{"model": "multi-label image tagger", "train_examples": 295000, "image_size": 32, "horizontal_flip": true, "norm": "layernorm", "activation": "gelu_tanh", "mlp_ratio": 4, "inner_norm": false, "patch_size": [2, 2], "optimizer": "adamw", "grad_clip": 1.0, "weight_decay": 0.3}
Rows from block 5 of a small multi-label image tagger, named by matrix and row number. Rows with one number belong to one neuron. Each number is 128 + 24 x the weight over its row's rms, rounded and kept within 0 to 255. All counts start at 0. Numbers have three digits each.
After each neuron's rows are labels from the 100 images, of 14848, where the neuron reaches its highest value: "strongest on" is what is common among them; "place" is the part of the image that holds the peak. Only what is clearly more common there than usual is listed. The data: dashed paths with two dots that lie on the same path or on different ones. In brackets: how many of the 100, against the usual share in percent.
# fc1: MLP up (model.blocks.5.mlp.fc1.weight, 512x128), inputs 0-127
# fc2: MLP down (model.blocks.5.mlp.fc2.weight, 128x512, transposed), outputs 0-127

fc1.10:128181128133155128146125127128093128089143149128128115131127183129128122174138128150101122070128128081131103136128089128151128128105128113128163097115174135128118128102157128147153194065170128121134158175128128094112097133141147108128128162128147174152143128123123119142131085144114126136083122138125122107128145148109128149080128083127210107117093109116125128121151128128116134090128
fc2.10:180101097138128124179119158093128128070128128147098147131141128098128142136158156170108128128130143128124131128198128128142110128128128128128146128143171138157102141107186163128133103128110128142164149145128119158158147134166128148087128176069128153130087137128156136161175089128131162151115125146104152115132127106124148140142128127100173128128085122132150087139144128128128111143191
strongest on: many distractors (95 vs 50.3)
place: middle right (28 vs 9.4)

fc1.449:128116131104117151096128134128127152121114128161132093128148086122120128128086128128128184128128147135154128128128090131119128128131110147119164128128192149137079128125128149128112128114128128166122128160128079149125128082176139114128149151108144123137166169123119105165107128168128084081063102137174124108093111128084169128154133122128189089091148102113128122150183128138135140133128
fc2.449:094128113151125090128113135086128147088128138094132136151173149125115137144128128097150129106111145128128095128124128128128112115149133053128130122157128087164149128128153128096130136119110116128148122176128086194093111081128139097128097137066081118129104143104128117128185099091120119128128123155128092109093089128126150146128102157163128136128103119128128119162141110128139082185130
strongest on: many distractors (95 vs 50.3)
place: top left (32 vs 14.1)

fc1.501:128128085128133158118128122173128120097172128128167122094097080111104102160128128097151143128139128156064121115128128128102125136189108128128082131111128106155181156167099148146137147154128088128128145145193082141141126142128160176128128108121141105087125166189128170092131128128128139128154128128137115128148128161125129128092191129103131160128128114131140128117128128104128128120128
fc2.501:128162128114129128169143128128113101135114067149181096128115156132128164159128084128146155106124128078113074167119150128124128091144091133128104096166133128141141115119140128105116102128041145128128118114162128128128128104202107128089129136128128128140097109183128128148128092116126151138096122128113128106150128128097128120093144162131139128142157128107128128148134128087186128093136
strongest on: many distractors (81 vs 50.3)
place: middle left (31 vs 9.4)

fc1.488:103140117147128175128148113164166141092120083107139102128124128146086128076155144106126155128132161118123073128130179128142144112128134126164088124175125181082142128120156170144168128131104120128143128128128123146128128128128150062088128156166130128131114108181164128119098128135114148125128181107128116124083128128128125128138128113154128141073128098101105129128128098128157072128128
fc2.488:128175089130160095116109140128116128128133162128096128143127128075110128144165159131152175115171130111128162134160098092136114135116100128108135169104128072121128114128146177128093094128157133088132140114129170119155128121155093126111128128115142145154148116128164148178089128152128117137102128117101151128154194139121136149079107111149161104128119128140130128131096156128203115136125
strongest on: short paths (64 vs 33.2)
place: bottom right (41 vs 14.1)

fc1.454:142141128151052159118161095128117138098138135128100128128112092132128187124125158095138128144142135138141160125128119128128112117105128103115159069131128049102083111090127120161134107140152112128139152124150098136134050097117121128089128128128151128133128162094108129128135128114042167128150128151128111106126144128117163128128141157128101140139128084128158115102153121112128119128128
fc2.454:179105101111128128173128176094128081131136111115126154129138166129124097155137087153128128160128128127077080162128147128128136106171127128133160101128163086128174104102128128107116134109128134128128140128107128172100186111128167115103128128128128135128131163093177128095165131128128142165096118084141134085128128110128128163160128130128152149128146196117141128128166097100105128150128
strongest on: many distractors (83 vs 50.3)
place: top right (33 vs 14.1)

fc1.397:135136144128134148177132128128128126128147113145175104128128146132128136120128152081128165114128145109112091128160128150124132141099141128099169137059143128177136128128141187128128128128134102139125140136141127091183104091145123128152137128128128151128109110130128128183072128116128129103128115128128136102128128076066100080128133097124116128102171174088148079143128128120189160152122
fc2.397:128132148128128128105154128158194116139085046125106185128148138176128121114128070085084074136113128110170152104134118135105124137128138144143128107090127128170159128152115128139152128136128116169141130128144138096104128128115146163128139176128128144081094139138167100128128128160100124109120107097102128152128094128128088131128134111128127133116153116087160119141157152154128128128084
strongest on: long paths (62 vs 33.7)
place: middle right (38 vs 9.4); bottom right (32 vs 14.1)

fc1.495:134129087104123128128134131128128128180105095128074128118092128084119145112103128133162097141229092137109128156128128128101128131142130117128128171126128128116083128122128128115163109113090102128128098096159125184115097156128180090128128128162144153128128128093128115158150128105128107116158136139112067127145129158074095162128159128155128128128126128128128135128137142095130094154159
fc2.495:147128128164082128161106116115128128099165128118148121144132128153113140112136099128128163115099170128128066116141128158102077149128147152098128076151128160140102124152128097160128138176172094128128124117142128155128128128179113091128121092103148111152128128133128171100140124121160128089086151163145124148071093098128137128128133140128192128092124110128100141128083081136128128128113
strongest on: long paths (60 vs 33.7)
place: middle right (33 vs 9.4)

fc1.75:128105189128128171130177103129128128106174134158093087128151128130128166125137106083135127090128128145128128124136115128107128182128111096104085111128128109098089145087118128108129128145161128128125121143128120132128128128172128128146208128176128128132106124135079136124149097128115128151149128099157087128128101134126102101128157086100126171086178118117118157128166123125166121116163
fc2.75:128096077128128100119111224128128128098150138151175115128128119128103116128143144148075176130116160107144097128125154152098111127148173128128128108164128128148141128128161147157108079123111128161126137128170125130105128164135168095128174128089105128147128128098162133106146128130128128128090118145128124105127127074128142129128135128085182146128178177105127128128128128082128128128128
strongest on: many distractors (85 vs 50.3)
place: top left (32 vs 14.1); top centre (31 vs 9.4)

fc1.276:091200095128128128128118099111140128121182143118155105115100128085103107130093131133164119140128139128100190183087128139088158128100128117141128128147128128113078145128142128109128128126128140147133131131121121148171089152128122128086128150157118089174132142128101159115139128128115114128092120118088150096129083106128128106147128134135112128065159164109100164110113163128087128128169
fc2.276:178128126123126156128132169132107128146128111158126142109163128199101161140128072128128152143063127122202082169128151140111136140128119141128105128139128155128128134145128169108133128100128095161082106150128128125128163128128161092128128043115128128095128109126128127121129143128127103134107141128128128125166128072101128176113128155128130108114098100111128167146128120142101147128100
strongest on: long paths (61 vs 33.7)
place: bottom centre (27 vs 9.4)

fc1.421:084180128128162128121128093128075161170095166151071129121141128128128146104128128128143128128128128159175182112128128156152109128128111148104174101185144128150108133116122128153128176128128107147139128076118114128105128111164184091132130142112114128146085138128143128144122100150128128138127128115126128117102128140159107073190134160183128116126093146128128139125120086156128152128128
fc2.421:105118097128152124171118161110150128128128169139128146128156142126128128139128154122128128150128094128127131078171128128161128140141111128160116128128128129097145174084177120080178130064128099135128128128135128159092156049052107115128085128114128113126095118128128168076191128128103128147137128128140082128130128117128107119160128112128142128128106143128106128128128144128093128128168
strongest on: many distractors (79 vs 50.3)
place: bottom right (32 vs 14.1)

fc1.352:089163113151092128097093114128132095128128189150122127119122128126114104128139128111149128163128186128141159176128133128157106105140172126151128120156128105123067128153128136128144104167163128142162128201075110178117109163106080113112124128112120096128135160133128153128128092128139128152095128139128105134142116111128107128128105128123128128110128128149101128148128058112131128180172
fc2.352:157128106128128128184129147130128169118128119128149108151128128115130100109112131146128128151113073128128110134092150123179149148138190101148128101129103128128128093091128128128124151126137128087101128128109128187128111128153146122166128106184162080133192128128128128183163090124128078109128138109142121127128122128064150172152156119121133124151128128100120128143154170146176128111128
strongest on: long paths (65 vs 33.7)
place: top right (32 vs 14.1); middle right (26 vs 9.4)

fc1.123:128153128128146147207128141069142129128128128128105154146128128128130210084117152119149091128128186128167125128110137150124116132128127142128142144118128154127099092128152128111130158080115128133128132128134128157140125168128151128144172112166100135128111128202113128095127053128165128128125109128128128138128128095088144106165128128161128128128128060128128097134123111128128091128128
fc2.123:079150139137114128093128091125095129092158162128136126147149128036128084128128128148128128128169173179133128120124128105128114145100141109119131130157148153137189128103106101159128128164128134107128155109128128128124143148128110087128139156151128128165128128128087128102102159128095173116128124128128104153079115128129172148105109148186128128075128095128128160119128128163115119168128
strongest on: short paths (60 vs 33.2)
place: top right (39 vs 14.1); middle right (34 vs 9.4)

fc1.80:082128160139128101089140128094163112128132102128156180128128092128128128141162130099100128158097091128128162147138123168128128183128150128128135071137128163113128126163157111082161128142073127119128128134126114147128128137118147136128171128128091128136168128178085113091137085113095140128150142128128122151105118155082110128164138157144155128109087128128128116164163123128148115176084
fc2.80:076128161154136104152123093128095128128128128128181128128077138094090128147101128128128125128128119128128120145128152126128128128105099135134125203093128128103128128128128128124119128128128178064143168140148173090139148123128128128127085128142128199128128099128121157128128083156124128149146128100123106118136098128128095128086101128131100132157128109128128128117103112128123018128128
strongest on: short paths (61 vs 33.2)
place: top centre (25 vs 9.4)

fc1.242:134168075089147131128156096139128100117128128125073128083114117126093093148150126128128154148163146115129128151128147154128128128107128128148128128128130128128128146131117152128096157081128071111143128099091124123123095128114128117128110066143162135146180128152118127128153035128111124100087129130128143109110119169157140108150152113166089138128128169080122122128144105128146160128173
fc2.242:133128124128151129173144128124146113105115128135161147138115128103089150139138128114128150158150092128103128128130108081169095098153139156128173111128128116080142128128128098153101119125093128123109113126193159128138128107161102068168184137133093176113128111132124142097123048145128128111087137126104121092131128112128086139167128144118137128128128128147169183102128128127110083139128
strongest on: many distractors (77 vs 50.3)
place: bottom centre (29 vs 9.4)

fc1.318:135093155128155157158160128128128101128167128157104054128128093135093133128128128128144183128152117146170123128103125114118142168161140141092128128128124123089077128105122128116128197140157104139129128156084110134128135150118146153149172117128090128156128153115111125128151100106128141135094128091134128115097099149128184111191137081144118102071148128130128128131141128129164112129128
fc2.318:174127112133141093128116160098128128106128128159128148135139131128110090165150166128116187130128157083128085112128130105120112103143135128104180130128124128108135131083123184128114083128122169151128128145128108128130128155136159059095160137075100128128074138128147140136125128119119128171102107130138130109119128104128175174128111170109180128128128139129132179145131115098122108174121
strongest on: many distractors (90 vs 50.3)
place: top left (33 vs 14.1)

fc1.510:110128128156148154092128099154135171112066117128128114122132139128128199128160184128128162128128128147129128128128159175195128103128098103125099128155114170128103141129128136128142112128146074146115128065128148182128128128159128107080178109128123109159128115156128146110158128128117142128097128128128116128105128128104108128163172128147128143128084111107103102128106090128170145124158
fc2.510:068151128128137142128122141163128128095103171119115151144085104070133087128128206128128201129141112180128128128133106135163147119118118138138161150128108128128188128094135128096128128128163129128128128093116169142128142121155113118128105122128143128109128118102120135118116085131128107094123123123114118128128164121114096123128116129128187129143092145128191179128137174128172128111135
strongest on: short paths (65 vs 33.2)
place: bottom right (34 vs 14.1); bottom centre (27 vs 9.4)

fc1.91:111128132128128128146157166112171097128126153101175077124128128099132124128128088128139141106128103128128082128100128128100089168154106116109183078158178123087081170128158146094134128128128148128140138128100128150136128171128115124128128144128160165154101123150128096161138154129128136134140128118128128128078131128125103179064150128128182117131097090128160128111146107105105139164128
fc2.91:158184160128128097223128128086152162104128125128127148151151128112128176079128099128081136128128138128141114173115138105128128121145145127105134129131128154150128132108159128175128106128128128107146151128071118123159128153195128104128140145075145176137133113128138128128164154161118152141130134146111122128106064153128128182128115128128144128099092127128137128143138105131128140164147
strongest on: many distractors (84 vs 50.3)
place: bottom right (33 vs 14.1)

fc1.142:128151163089128159116137089112128128148128141144076109166116105125121150128148193114153149097142128144144128122123141128152128192138114133172128065128153074128108097128128128159128128156151128128122128128128128114128073085128128098121169140128090126128100142128114138119103098161055128147162090128139103110159126128136142105113135136081128128128154099148114108134186148106143108132109
fc2.142:128097128121128128128128119119157103097128097142128177084128171124128145166143055112123123139128128128156131107119101128128100123156140145128128110135155128160124139098139132113115128071090128172148155125128133131094193080128128131128126154128096169137090127128151128100128163128120153155128092123105172107113151121156158091128126128104128119089156212141128119149139072128124110137105
strongest on: many distractors (85 vs 50.3)
place: top right (51 vs 14.1)

fc1.132:096158128163087183128136106128148128078128131155103157091124142128134179120128118128104126141128170128128173106091118128156103154112148111092147128128147136146093121158129128128126127163128124149106114132081122174157066128125076104106115150149128147107128165098174128178118125130074162135145147128138129128128128132147159128135107086114095128133091137119110128115128125129098168183128
fc2.132:095128128111146163128141118101128110118104094092096189128163159141153128148128133128128091128145107128158150167097128154189155128128142131178147145107109101135128128103144128128112128172128131108128128128092128114097188128098128102067110146128104090083128151097140103173161128111128128128128128128160128105128087097128120096138118115148128158130077142115128128179167173128128128157134
strongest on: long paths (64 vs 33.7)
place: top right (37 vs 14.1)